From a checkpoint of a small sound classifier.
Data: trained on synthetic speech, music and everyday sounds put through simulated rooms and audio effects, 39062 training examples, 149.4 epochs.
Rows from block 12 of a small sound classifier, named by matrix and row number. Rows with one number belong to one channel. Each number is 500 + 25 x the weight over its row's rms, rounded and kept within 0 to 999. All counts start at 0. Numbers have three digits each.
Before each channel's rows are labels from the 100 clips, of 14848, where the channel reaches its highest value: "top examples" is what is common among them. Only what is clearly more common there than usual is listed. The data: synthetic speech, music and everyday sounds put through simulated rooms and audio effects.
# c3: 3x3 conv, stride 2 (model.blocks.12.c3.weight, 320x208x3x3, each kernel summed), inputs 0-103
# c1: pointwise conv, stride 2 (model.blocks.12.c1.weight, 320x208x1x1), inputs 0-103

top examples: drums; telephone band
c3.279:537526477470502550472484490507495512496517483530516553471516538490496507509509499538551508494492493558499495501538506546539522457511499497513499509518527510457504482505512497462495487499445496484492481498510472496507536500502481483485524494521518540456508458504511506487448491501469498526440519509518518521528531
c1.279:503489508466483543481501468505474503461502499570499493482534477471493472489467501536495480530507533522530501492570487514489454454518473500517511503529504523552472447470523501472450476517471524495500515531486426499490494529537509499452505475521510501476513518467515484509499463489446489528488509500494493509529489

top examples: drums
c3.49:414535476554469504463510533491469507494470509518494502512543485513517486432516533498476473504509523511535476472526507531501519456497497517520505478501501539489466519485523476485489487461474492511466533525473477513526497499515495472504504506526492545487492497452517485520489545497505430523478480549498527494482534
c1.49:466514477560494561385466513491515492474484501505459492502501474506503529488505500514471523477472516478512472498506513508498485460506488502491505483497528534516498477469509428462474494497480494526478542501504492495503468472472532497514523491485483504540503499505512475522493497493520454509504541531513495500492498

top examples: drums
c3.256:478497514469506471532471475469492554474454486476490473474562483486465477476499495460468465517497514509511497505461468474497510471472536485450489486478458529516475500537511482513494477479482492498533512493453524497479523547523495526507494515524492513492450491486441504470451505523517516471485472565488503551503481
c1.256:503489514492481476534485499517440559508495470500510445499552473459490534508513536501480519510497505479519488514509511482486500526465506486454519509491443516463463512518473495510456467547491483493470496516446513482519490523514548474510522495506478476481460480478459495496544541538531509499539472503499515543483523

top examples: speech
c3.253:446496487464494487531477523516503564520478517462472496498498535498507472506485504519526521484490503441459494503480475485480529468480482498527504478471461468533487489499474434520507506499491485520482526513511509482496472532553446506533493517490488456466435506506499514529511530527456468502487523524529459528525538
c1.253:463495455493524542516421500508499508537474542444492505496513569487487535475471468502553551499538501446495496506517492470506498509533509506497532497484466499526508524514477449515511477499527507491490492501477511490511491508451485532542489520511489507519458478472542509502500505513476442495499491492524477485480558

top examples: drums
c3.76:485506527488516511496517498481508475503501503513487492492548492474521478466492520468539527501494506453523493470482486498501475520482531447489503529492496519533456513509491453491502430530522486521474502477462528493500533491479483513509469478498505514490552480528467533508486498477510447489495473536495510478506456
c1.76:473479522515530464542496428527507500541473519523498519516536507497482490475461522483538531484507530462503450491506501480469507552477504500526516475534470503567527487487476463491498462529505466506482487505471497503487509441484445498506500474470492505467495500495510532512519488482504545498493494501455488479500459

top examples: drums
c3.67:470521484469491515520509519515479479470496515541514483471503492502479499491488509499489509467467482490513494491488487487499482473484446469487500508512478566515482472453473502476532482441523471473472531486488500483496506523508523487496509459510514502498494484500512475534465574502458429516467470551492487547542533
c1.67:495528487523492497486431511490485511479482471535473506471501533473533443502519495482515524487503470462503485484482487541449485520459484443507491524493460571546498493515532497482508529517501500509489485499520506486499477508506516476464534494498500505481500498489519447482512560489487438479486476521516483516531491

top examples: everyday sound
c3.22:487513461526503515506514472505518455478545495488519467469525498470509482471487509539453497493488474531511549538508504498497560569504514478481487529474525424490475492503465484520534491538562502478467469520533469485463521450519503497529502506482525499495553509486520486495468505487501493493523517492500523536449510
c1.22:520476459485503520472477471535515472434514484453509505457483510519532460483505483476471509519508515485504501533522529464491531523503509490488499522499526464493483476517508494493479512509546493472481467498513506482474538465477490502493488528553527547464503508501521520507460527503547491512457518512499522514507471

top examples: drums; number of effects: 0
c3.125:482489488508521523513485532527475521512495495498505529524527485487492525485492507469497474493511501533580522511547531492559469472532507494455514538499481496530497452507500455483521512507445488504529482457472477501503537471483529493524498484458487459490461525509531485503535494533465501506503497530501481508464517
c1.125:510474467525469554524489506514487512508497473519497470491526500497528558496457502510499479481523456566539505514486496485530484472515499499462476499480503479483484486498469512511486534505447505508546513439510489469485554500494492496482525491488519449509489506483491490510497477492481477539513480550512495536459472

top examples: speech; wah
c3.92:494522516500531466458494490564495512511470478487508502546513550523532516481469529493521534551473546514498481465479482528491457495544503502513485498480505483483443484508511523505518490507504493517488484553457519495484487510530482465484478491463530458494495432515467459503508478472495451477500464490511480521495511
c1.92:490496472481490462454488482536487494468469459524465484528475479505514504483493525504485467511474470523505501472482498516509487505509499505546486470487493486488552516489460534505486525463507498523504486553496485499485527499514520469463488510517491506560495473460452464477493486474471468489469492485489513477481473

top examples: speech; number of effects: 0
c3.4:448521503484512500511478496512525506490539491481537510502456500471519490456536479448496475518511559519512470497500473559492499546483481506510539493490569488470521502541475503506487500493529500491486496502488513459506544464456490498471520517486512459527520516467517523493486465491474565484468558505517506495579538
c1.4:523522504459519474492420486474498497470505502534547503535454541510493482477520484489511493505507490478483529475506520592496548488501456535531531483520508469506525494513487526465467488503528502491510514516495519459486585526498504509526479518527513521534543483478519497511529498524475545491472533512482512496567482

top examples: band; number of effects: 0
c3.244:528520499478511483469508505517462498464482479503488493473498493523481486507467454468535450534488550509501472477493508531546508510533558524505505490506556478511502491530496535469505499507534500480506506555481496502483536513530483493463470539465495524512493445477490486480482532536566525495482501524516508500535504
c1.244:540503521522447474495518481503455490460521494471482503486478489528483464499459509515528474480497552513473502502496487536497491482524492500500467500512537477513497512494514549458468483517518510520522513527476499502462491499499483506471480571518492515495492477549480476456481541524557536547480490483511528513503512

top examples: drums; ring modulation
c3.273:475515506502477497483484507500506520507483484509486485495504517523471525485520519492538502507489485505509511463489513513439514499501474504463504504530456539527492500500507513519485478529489488474479521506488482477503473500503498507553516559488477525493488498511551474499504518505465476514477500480474463463461471
c1.273:505481526529459547483479536493486500498480486512491485501500483491489535462501495506500501473469504502498487487476526493464478493478529512466518501486497479498438527535529491456457496510511527500538524497505434527527488515475479534511493545521462493507508487454485491512483524494474525511520500444517477440462497

top examples: speech
c3.180:457484526440497544554527553506494470541521518505490471530494516470479478499492544513479466485477487480456447517510496491512517551520505486530484491549467496518497509476470498548555466477507480490478507484503465506482488460507504512522479499499522504513482503503479516452507504444497482545478498546467496494492487
c1.180:496477474481519475554539530525467510533448517494506508477488537460493461503494495493463485507486505468465479479507495540484479499510517514491475488542505503526478471482526444500538491515468483440490488509499508480465493488544474477519465508535542517441487483489562451507485499500514490516465515529526454522492499

top examples: speech
c3.124:472500477524495455515526525489523458483485523457506536533498505534541516466508484484516534483525487472485531486493511476482503498505520470475500487465452497529515501492505513480504478483497488510479530476456493497535495447530497509498569527473496536521513497494459511545508547512533469518502499525506467484474488
c1.124:511501500505495470511462485490532513467494514530458512542495503470509546477534506506502545510476506471488524516491479500486482507476487499507493456503486485504489517497547480460488544514481522511480543474482542473456483436498466485539472523496508527494503472499509537550484535532522511502448427513490427524511474

top examples: speech
c3.212:423509473517522508430500529502542527518498522476509499501493502524504526462507509505486524470525461502475542458489491501484494489470493465517529503503483488481488500479495467458488520504502498506466478475516496542528569487538500519498485498505499504498516468530545515514535497484462469460500501454486528460496536
c1.212:494527463519539560510496504490460489511488477515484490442468502520510500486536485529512538468506514504501500465493490512448513479466485514496469489517496503478459492479525488481513508500520459487480496480502495529524514461496518490492525492500512459504479529506517489520557492507442498493484493500504493490500491

top examples: speech
c3.60:460504519519491544536555488479479495534487509517490487495489505547522517505470478487463455504456512494491516459474473507463493490518504467508523510474485519510524475513458499549490539514466471493533498510485513521556510515511491512465485476519488525517488491524522522506541532513535485518467517521536474529488494
c1.60:489504514519534525521532493479463504513504488547483464469491506517533491454464472503477475496488484481479499513490514519495499477577508485513535506498483497540535500492489504485471511471459495520502493470500477516521562527473484521489527482491469538514496514478479518511569494519491518510503543497555522510478513

top examples: speech
c3.52:488513514473523461470467488533485467516508519524497470529468530513550495468450497516471468510502493545542512475511503487480476522495488489498484522481561469496497514522531473499489493469509491469505548450528468502478503420468500530501511496497491486538526497545525545493464473486478480486532533513507505504511478
c1.52:490522477531523494464484514516436518487481514518501553556482509466526445479456500489469522513559497469477512476504531493505497498502475489464501521506498492469481506448521483509509504494495493505488519460496507443507510496507514450500506451541543490519524489511529544457501518508481499485526502529487450529506484

top examples: speech; number of effects: 0
c3.161:501481543496543498491471510495558476517508572537496504538446536514553526491494494492497525519521474501469502474514513516468527479508498517483530476477499514452489497507522516477497520494491483540475484472483489467510526477496484543499464498491523524471516491472496505512513477493490486467508524494493512501495500
c1.161:471469548467492468487493491503599511525504493521492521526470499524502465495502503510465512498485500436449509487505519532517511509517502538485483516454504486480528489489492539438518477484527479484467495466465509468492514515492461545525441483512488498524468468465539515485477483489496487496461472469517497476504501

top examples: everyday sound
c3.236:484481473475508557503488541530495489445515496470470494506444533482546498477503509453496507493500459478496522478533503470470501520501499455503488498476547500531482498522452497502508518498492528449515487486482451478469485479511509495444513491492530464458487523485476472513509524475527510490485522460481471483470502
c1.236:505481464489498520505493512506505503461472525462480505480459517522505499485479486513486487510506507502497481485518480485530498486478522475498471462493521518518465479523429485513503484505487429479506488511474516497492485460534471493478522483493488479452442491506507495556521489486473482495482497488504521486470493

top examples: band; number of effects: 0
c3.116:485511492495472494477524495478441505502476499468494499544475467466482466530485460465527533495471482530500473538486511481496490476503507522529520463498478461488532533445521516520514519487565500509511524492507533507528543515517491513467497492547519492515538480485489536525457483485542513508456475449528552495502521
c1.116:469497511480533480448548487494455506515504468495477515513497470528495495516493520469486468502477469481512493506499486495499489476500498485480498491521487444530542536504462516496504515486512465493487513485518519472483569515495500505524534552554479497482560496530477482527514469449505540535519512504477499526517455

top examples: everyday sound
c3.305:493474440519491532499506512504543500467516513477485528510470505547498495500481465529521539505500525506487518452533517505508518493512556458504523492510512520538512496530519475532526513513519495492475477482472523535560492472485502476522495465472477520507484506554503496520531516481521501500568500493532522485482522
c1.305:519540450484504502512500535494556530494494497482497562481509532583498492491474510511521488498438479499449500459488475528480508479495527478480509550500549531493497523493490525491547497507527540483441477479493507513522507481464485522521436457474486501471493495552492480507499482502511484472556509474546514475450512

top examples: band
c3.121:438491553500496472507499479498483503550480520468516498500510489481505469480501489504486498539527501499538489545517479468491489506486519516486488500481483521426504443492496470520520529477529500508483519445499450515536529501525491542483491478453445490496532523507520506506533546541470505505483461509534485472534550
c1.121:469496515520531530465533459482477498517532508484482521480469471536470478478498472499501465543547494478490463523488497473535475497528498498492527457466540483454514522500464513497533499495541492494457480459507518508476536488506462562491467492486463476510490554538541509476504523516475531482484507500512503507520480

top examples: band
c3.57:514461470485474501520479487478548516496493534478493493486502503497463493492461499507460460507502529518472485525452480500494493508470499456459562466481492488490452494493481520498528492479517498441467468473517492489493500505475488500498492532569489485480438489489513519468459498559487505560505499516487512498512497
c1.57:488470475494486503531518464503490474490477457505503514459462452522479505503541492543439500539522475513485483514488500441483500547481506468514595458483495502490470513535471466468511489483512528475494479514512524525493476514478482488502541522517500494520466492471497493496474494545483526535482490520494508506503464

top examples: drums; ring modulation
c3.146:460470494486504499504471480531453479487497497526543489492502541472530497537498492511497497511495508501472508467492536509500480492512483474509482518467514526515531490483521506505510504461524477483470485495468474525524487522529552516557520498471536492471463503550503506495482486464511504458481534486443492462502501
c1.146:468479477481508527495486512488447466497504507493499487528469533472526431501499497473497476506515514480452503504471510506505429498539492471521511495462484483510513488474496484464460510498508446516470485492488501512523514497521505511510520497458518517481479493480476511496469466470454471471511543529462457544506499

top examples: drums
c3.63:497488520531508509501484542472531544515497463480507464479530527527470521488473500475519513493485474469469488498495506516488505495496497450454497468482479509473461489488470467476481521497546474486495486475536503499469517477521498496496525470438472508484494439512509522493481498544487499493521526544534468513510538
c1.63:491483509471499549512501473409522513511511488489526466495514497503449542519517496465469525487525504502506501474480488487509522491458481488470507484496467508483528484507471488544476527494521501528537505459522510508508490487511518512483564454463496482505524517456500483498534460515516548488522522533503494519478521

top examples: band
c3.315:530504546503494501531500500477526472544484496462505504514495483537510491484482499542493498445529510528494505489492502513480465491496565503442498547488489484505456502496539546510518420500575492470475493516534540533485503550474491466548487533513461479514470466490502474503501521507535521468490541500500488539482504
c1.315:503484510517486433510501520513506477485483499493509479518502445540502473492528482511465463503546510478459471465469488512510504509504507492513521492513469512464482497506548510498472475515539489498506478526486524486469495571497446482585496461500472512509496497441487465497491539511526528500494507542509502487490515

top examples: everyday sound
c3.79:476493498506508490477469500476501565517536461499485538491520501502489483490517473507499470524501478468499510522529463529503479474523505565455538506469513497540516476497532508511500500531492476521567522509513552468524496499557513479495513486512558513496509507535509502531463476513443519461501470484507522490477467
c1.79:480481458529488491488482523487513517514501467523525559500522486522500494447500471505484498464496497498517509482501435504527451479490541479451525526460524485498507491502503511491518483498489492465495532516541523464557493499499502497457508503507549471492520499558529492508497531494475517440532462514526560489493464

top examples: speech
c3.86:472466507537500465451454485456486477487482518477499498540495503535506517490541520525508530475528485479497480517515483499504503527481507478560494465500491519447529493483506473482473538511509506502492500536463474502480492491479495503524514501478487516523471445520480496492446501512494443512511511501537478509463517
c1.86:486473471505505524445490528492506529496502552531500498489497509499523494499566494481493485495546498522480514493493469486516464500526490479512499498479466492445519528501454498488514485506492541498480498532517467520524519505532520560482453488480491521525504472505475476483494495515518454506510500526546485483472527

top examples: drums; distortion
c3.157:534488486486503518507504518500487495499521483501486511565494501488497441512467497503523515487518472507509474544507507487554474508505518496516537536487540458488501504507465471524500499474491501482512503519529457500492501467534464513497527503533479448526535461498465469510493541483500519508519496469468479510552479
c1.157:559470488493485492467527476535496535489485479472517503548490541473498496495502475500468442522485501489476475508518532490526486478510513531519510531512517444451518508507471459519538490540504467495504455535468483513469528498505523518475495504547517493498447457455507477480477477513503477509492472516512475504494466

top examples: drums; telephone band
c3.46:475502519500518502501440504491507535468467494509457502508476512473503477520477527502500475475496496503548483536530517509475510438493458481508488497458513500492511480464495514463483492482471501478511525488495488471446495493475494474531508455480481469521475462522508516494414518499500455489449526492504478468472488
c1.46:518467491525505489498475493509491560518465524519474507502500501498499512478488524494469512492513533487495466534511499500474512478471468488437483498477488516499513480494504492487480474482534490468509508484473479490477464482515482502528511481496478471462459507479477499497510497491448465511474505528501491485472461

top examples: drums; distortion
c3.197:536524551486487481528456497519502499456487499510504499528542504482470524487475509489551490519489511501516478522496482497526484486516489554529455496463483489479460548455481475480551468500488468473504543489468486468469518476468499501555476477521477551456521526529496493507506474456514450476475518471490504504487514
c1.197:525515563487517513508521500536521520485486518493485495516544482501502520547504524537501494503536484463491487465496489474492507490435501509534453504514508497443532501464482481497533466491501486506523511506487516487511517505492532537506472464477443501469519487478477500466508483488481479507458551483460512462497493

top examples: drums
c3.199:466513506519480499507521486517480501516456499505513548471533508487508567482486517493467487478496479491495463432500494494497557493501546484492463524549467537461477479454500503455472527487475522458486543503511511476477497464509463527504504505479523516448471516509522510501530489513518463474477501522490458494506470
c1.199:459484507563470538530529483488502469530500508491535481506506495484516531543495509510492541499534492541512467456499521480486544522435499487502496490549463521512491494463472457516494475509516505500494484478499510494471478487512502494511524462469509527474480477471512517484519459530515466479470484535543475489478499

top examples: everyday sound
c3.110:508532514532497486504494497519498487486513498522464460491489504497507469486474523548508477476508493500515553500496495513496475457502507445507517522448487523518534514491471468495504535456498510512463495453500477493453479484463517522497476451510489519554501487514496481496512528516514502544463512437506515540498477
c1.110:509502497504506534456479488477509507497516554512514479505506472490499488515500520533506490477490514516503516501507505487482486483464517480489474515457541490465503500529477460495506514480502491513457520453495510461483486408476503537541491481480489507513521477470476496485487516517473481530464553485493495468527465

top examples: drums; number of effects: 0
c3.19:519513460476507514452503472507497510497504495505508503494515526507514554431493528512482529485488501557485525485464473479496534504498456481522499505494504516539487500484463502500526510464510488490540488465472469508478481488506503489500493451473497473456483518491530475501477504479514527534510499525463470517473486
c1.19:498542516521559468475536505477482487506486462460511508522485511517474505501476542490435502491502498533542490486489471446498487522491504471494535501450509504550521446502485520516462514498461497509532495436498495514502512457481442474514510460511493493480512506458500495501549526472509536539488495489502479519490469

top examples: band
c3.48:520544510495498479489516503508515527532459507540480521516440500518514445447472523471472525501468480521464474506497493503469511477491511504469500518520521521495471518498519524506503458498522483484464531457487496521454481493456488482493494499526484491483498482451478523512509510494509529505498454477559449543497501
c1.48:503552503489521449525493478526506550553466496532543534512482467513512490504476546465469481494430437462532482552495509491507479470481517505515484493520483485530490528498527499492454496526491495467456529433493479518470510496481520502470484503555539474496489514486480490487513510525511527492470470481505536533495525

top examples: everyday sound
c3.214:520506466520541514506500484489524511507514446496483496539499486522518493553496484468513487515513526481499498489496534536488460481534518508484505498526499497551493475530535498493466508523469500507495483466510506495537505484490509525530520465533513545503554500541484507505494521569490498490531518549533452477582476
c1.214:494535504494510517486475476448533503548501502462521485498520488510520513528489488497504510469460530496531511495526505553516503505497522486509501543522487495570488489494497486499461496534492492458471480469549502499550570485473491544531553495503498476522537484570514533549506512559511534472517508501498458473532504

top examples: speech
c3.42:500501489505481543495473533455482501518510522499476494529505528473494505473496460509519469488502497472546474501518496482501518517520516519458519515501470490513530516529505522501512414526531470466482518509480507503534465530508493525505516464501494503505433513485494531481486528484468464475509531514578510502512485
c1.42:485489511492512544484461504492547520511517470485531479516496521519475543470486460510549434477485512515497507477501480534522479492562486513477521519466483512529501511529501524505534483518500480475448472501492479555519463483519504553452471508498476478535483497496512540429479516489518473497473506506505498521482513

top examples: speech
c3.83:483481524515481458486501513500505485511482490491484532549505473490473484504499505477486484499522496495494573489513512533461480476466549518480471463501519477494491479455507484528491487523473509520556519492468449487475542500531513487491485515483492481453495526465478513468511538493521512482471483520509489524497478
c1.83:523505523483502470498535459533525530485491461463519544543505503471504494497480498467500442461496489497472540527472473493476513481491497453424463529467492504493477471493518488470518487504514481508493485452500478551445469501511478515480500528520464502451495528566491518454482519519495504442480495523512467487520502

top examples: speech; number of effects: 0
c3.237:485487517488512528532545507494530461517499511532517502495491481458507435524484476499530474468487468498519507523460525515510478467531526520504539452524515507480586485447539538485523491516489505508496521514510546528499473511500472506525548534529496517516483514496474494484551523514513511494528519500519514502500512
c1.237:502513485467509555554515510506564487529521521501485484527523521483502491508454489500531473482497505553497533525498491471510488482530498509532470445495495506537503501472484519473475495511522468510481510484462479530541468525468460498486489497524494556536496503460483467504510525469503514503489533473499512486479549

top examples: speech
c3.12:482495496466538472532486493493561476481493483470495456488499503470528489456493469526524461509486581465511469509489476532509482506478483497479480484495486504494422508487452489525493499492482504492493515509492453514472483488544509505487479469508500503496509491505528469536492465501503449519483472492495510480445508
c1.12:472492474513518459537494472495523508472490529482500475521502476493514475493548508495520478514526531486509486499497489492509490487480492475516521521484500512467469469479503486456440525478499528462476482510503518470482489456533503517462503482521472558453489486525504493509485499477462484538487489513476488530429510

top examples: drums
c3.318:505514502466483478486513463458489464478532465511492461473494505481501518549487438522540504520522534487503499511536502477491493489540497509509468519485462503511460452496481518514519481535489473526559527527506527556466496471493503508518483494500484523454494467495511504476495511492474502507502504510510508514492527
c1.318:518548512424499499513507445477477448498472488500501476517542476465496542508481491458515481525524540473508507525532482499523505489550491494490528520467484521558472460511487484498462505518567497511475533445516479484494499505512544521516516506512493481451483502466457481489529510484485520522478532491513490483500518

top examples: band
c3.248:490465506497482484503489524513509491512543512476526509475459484494480499486496505488515487465500477489512490458499437540495532517497497491509538477510486540485506517547527522530475515519508487492449471527522529505508483532472471458504484485513507475474508495513529473531499477490543559498445487470536516469499488
c1.248:494479477529481495497440472500464491575502512495494478487467480508469473497532494501526481475502490454515509477495440468498567477512505514531511513456526512509521504509541502538488485471525494468530506556482558533507507513464498485543513467491495503509487507512476496463508466510527505569512502514528494507489483

top examples: drums
c3.249:571485489470541552487506499483461482452499461503537510488534481455502488480464451499504488492491501494482481497489494533476516472502468479478524548528522514467463466515510532472481470507522492489463533480496440501539465501531520510494525477515519478500466492477512489471500535514483464505526520499522486506489521
c1.249:504507487496499527500505457478437487452490479576494533491434492470484495466507440497469481495484484500500468507531470508483482518471489478472503512474471490518466477496557509480429523486463508459497491498471484500496506500510550476510494462506509496497489449459471506436508515487471485515476493517477477507525502

top examples: drums
c3.171:476499519504502525540521461518506500498452533479518477480484512493480502478483497488505487499501495512521503499485527532541486477489478503492520517525477525486461482483511494496507482476514482498490511532492523486464533508543538497537536495490508489490465437482527508496500497497501472478514480580503470487441511
c1.171:456496513504527517539524473526509502524490496485544472487478484501480524474485498493485482481547521541583470489509493489537463505515459468459521502487470482497466502510503535513505481484479490487522476513525457517526518487513505542505516534486518519524480455487471502500494511494519505471457492476456486495514487

top examples: band
c3.159:502466457495531484513468508534468464473499481465458530481545479518493460499534486504527519486537494507474518494519527503432512497520541499532472541553505502488497490508498484476491582494475498483499477468507473487486535523468496505543517486508470486494487510468509522509499475493528481549519483478519491519518524
c1.159:486533472511515483495534522516483497502499483503525480488526479539479460476512522497491473495514495475482513510543499476496551499527469503503475522536484482488491500489502431500476499485435522500493476481529511495491497494486456501555531473501466511462545496504458489498495468502523499566535488485528466520517513

top examples: speech
c3.74:459439500535456500464524477480499536505491508477478526501510501477499541513508487506511513527501537463542483497499493514496501475521465492513464495469460530482492469459462521497497491487488490507551474543475460475501483470508564467488474517499489502454509510521506497538502492478439461515466491488497487453496471
c1.74:470483501559509493473525518475443522534506464497505490497484486486489554508499480515547488526483508477506516527473456484541487476530482476537490512501468459466501510470489520491521493449480483488498503517518446508480497508460486460486502516484468510459504514505534512547485504487463506512461500522542486473518537

top examples: everyday sound
c3.142:541460538488496485509484502517511464502468542497500502493490472476489545513518569520540562545507522486545538499507498497507503504471515460505495504488477490528512518477487497443514495498487511541505519507500549483508491454492535526506484508476503507506457461519466491458505471485476506500495479485487497517465535
c1.142:524473555461495474495472471525488505503464556495483493488491476473462532482521557501554516558480499535466516507510498512538541479517496508503477477517494533465486522480493522489466505473531490530483495533512526458522493499536506513505512527503474521508484485534485488501488479493473497454506474505458493510427512

top examples: drums; ring modulation
c3.270:480508479488514511490465479531531483464506514510481464459512488499471506483487494497521530512528485512490549494485506570447511439513514486533478497497478532495510520506546481486464493482493469498526548507479543509501517490527483516491495527516494479484484470532521512499501555499561520506475488521507478486463493
c1.270:521478531528462510545516507514476522524517493580515478488517482468460479497484482501476509514513476452488496470462502537489452485480536477496513473551487541534498515502530486524466497528492476481511503519493527539475475497515498509512513497525477500473472502504547503513520533497525493493440499473520487490506465

top examples: speech
c3.38:491533475508496492503500482488483542502506467496491531540493565492511475469526524517495470520538510464490455514474526468498464451499467513521466472476523484512520489497522566470508502487472540503515521476493468479481510480493491484489496506553453494490472515500540485506441512517451495465539487487500475485500525
c1.38:476484472457514478485511479471515499491511510498512522493524542512500493506500526511467502486544489485467442516503499488490502506508497506491424494503564511520488466520469524484493491472470513495517467489475491492512505478507513484502506486529496450480478526498541432497486508508476492425482519517534485465468493

top examples: speech
c3.85:499485517510518537456551487508508503464498489492504483473453571505552517476466499516514478491506545559441480501513513535510486478536479455533520523511479496512488518460488501464511544505453498470452520515491491504523530523536486494470538477540492499543480544487537513507496480502513497505515543480500498500528499
c1.85:475515464528513509448516453523479476494498475517466500452507514488492538492520475521501478486473547550486480543501492515504528493461507472477551516530471511483509503504536501487502512515459483520501522515488498530498480529476473487503517485504486585536481507500543467527491504487472503473515513508527485505521490

top examples: everyday sound
c3.11:490505526543519512473526492489493510526497510511470454510469508513476549537525509487469526469513459487506486480512492521502512555519507516521534490502508514507512500516492494507505502494503469512471496512477504489530499487545449551500501482460514516508495491536460443462453512519499479522513496495488521480487468
c1.11:446482516491508470465512479494504522503481472474476514496511497490489495476527527483481497484473477522519503484514524499511524506508501503515478491493477473453513519536463465470488493499474481488464514523463484468509484484488493491527453468485526533528493493481493453486520517528511466506530489471530456495500513

top examples: everyday sound; reversed
c3.193:487471504513474485488553495494443501521529530492513489506488517524525493485532473499517489453481542533509483503456534487477505488506508484522486514534479475501479504464487480488500591473535539499442504499478474547512495513491473460521511482516441484524496533473519492482533504453494483513502483491531510513460497
c1.193:505477532476489477471533488498467510523516491538509487504484499512501493480505504526508486512497467479508476509480467507463489490514506491459504476513502480524501556491487556550506530505513520545490487517464471535520501468471490488504479509484423488500489513436489533462544482457500514503478469516505539531481488

top examples: drums
c3.170:496518493501535534483513501477498520485500506481470476492468503484503505492483495517548523471519501476480470458496502484495463543458510516467487496496504536535520452511481525499536494491503458495488491502538506518492484534517491502535481483485509507497449461498481501480517504532493478474491474531517423515485493
c1.170:482484466504491515521537466479494504484490536496486460466433471503476522479480483541484469472523477484504510501496491458470462511516549487495472484491465534530488532466496487494489512472517503456521522503509492516457489507474502517488448498493482463488483466530487475505484506491469524490504508528504473510455469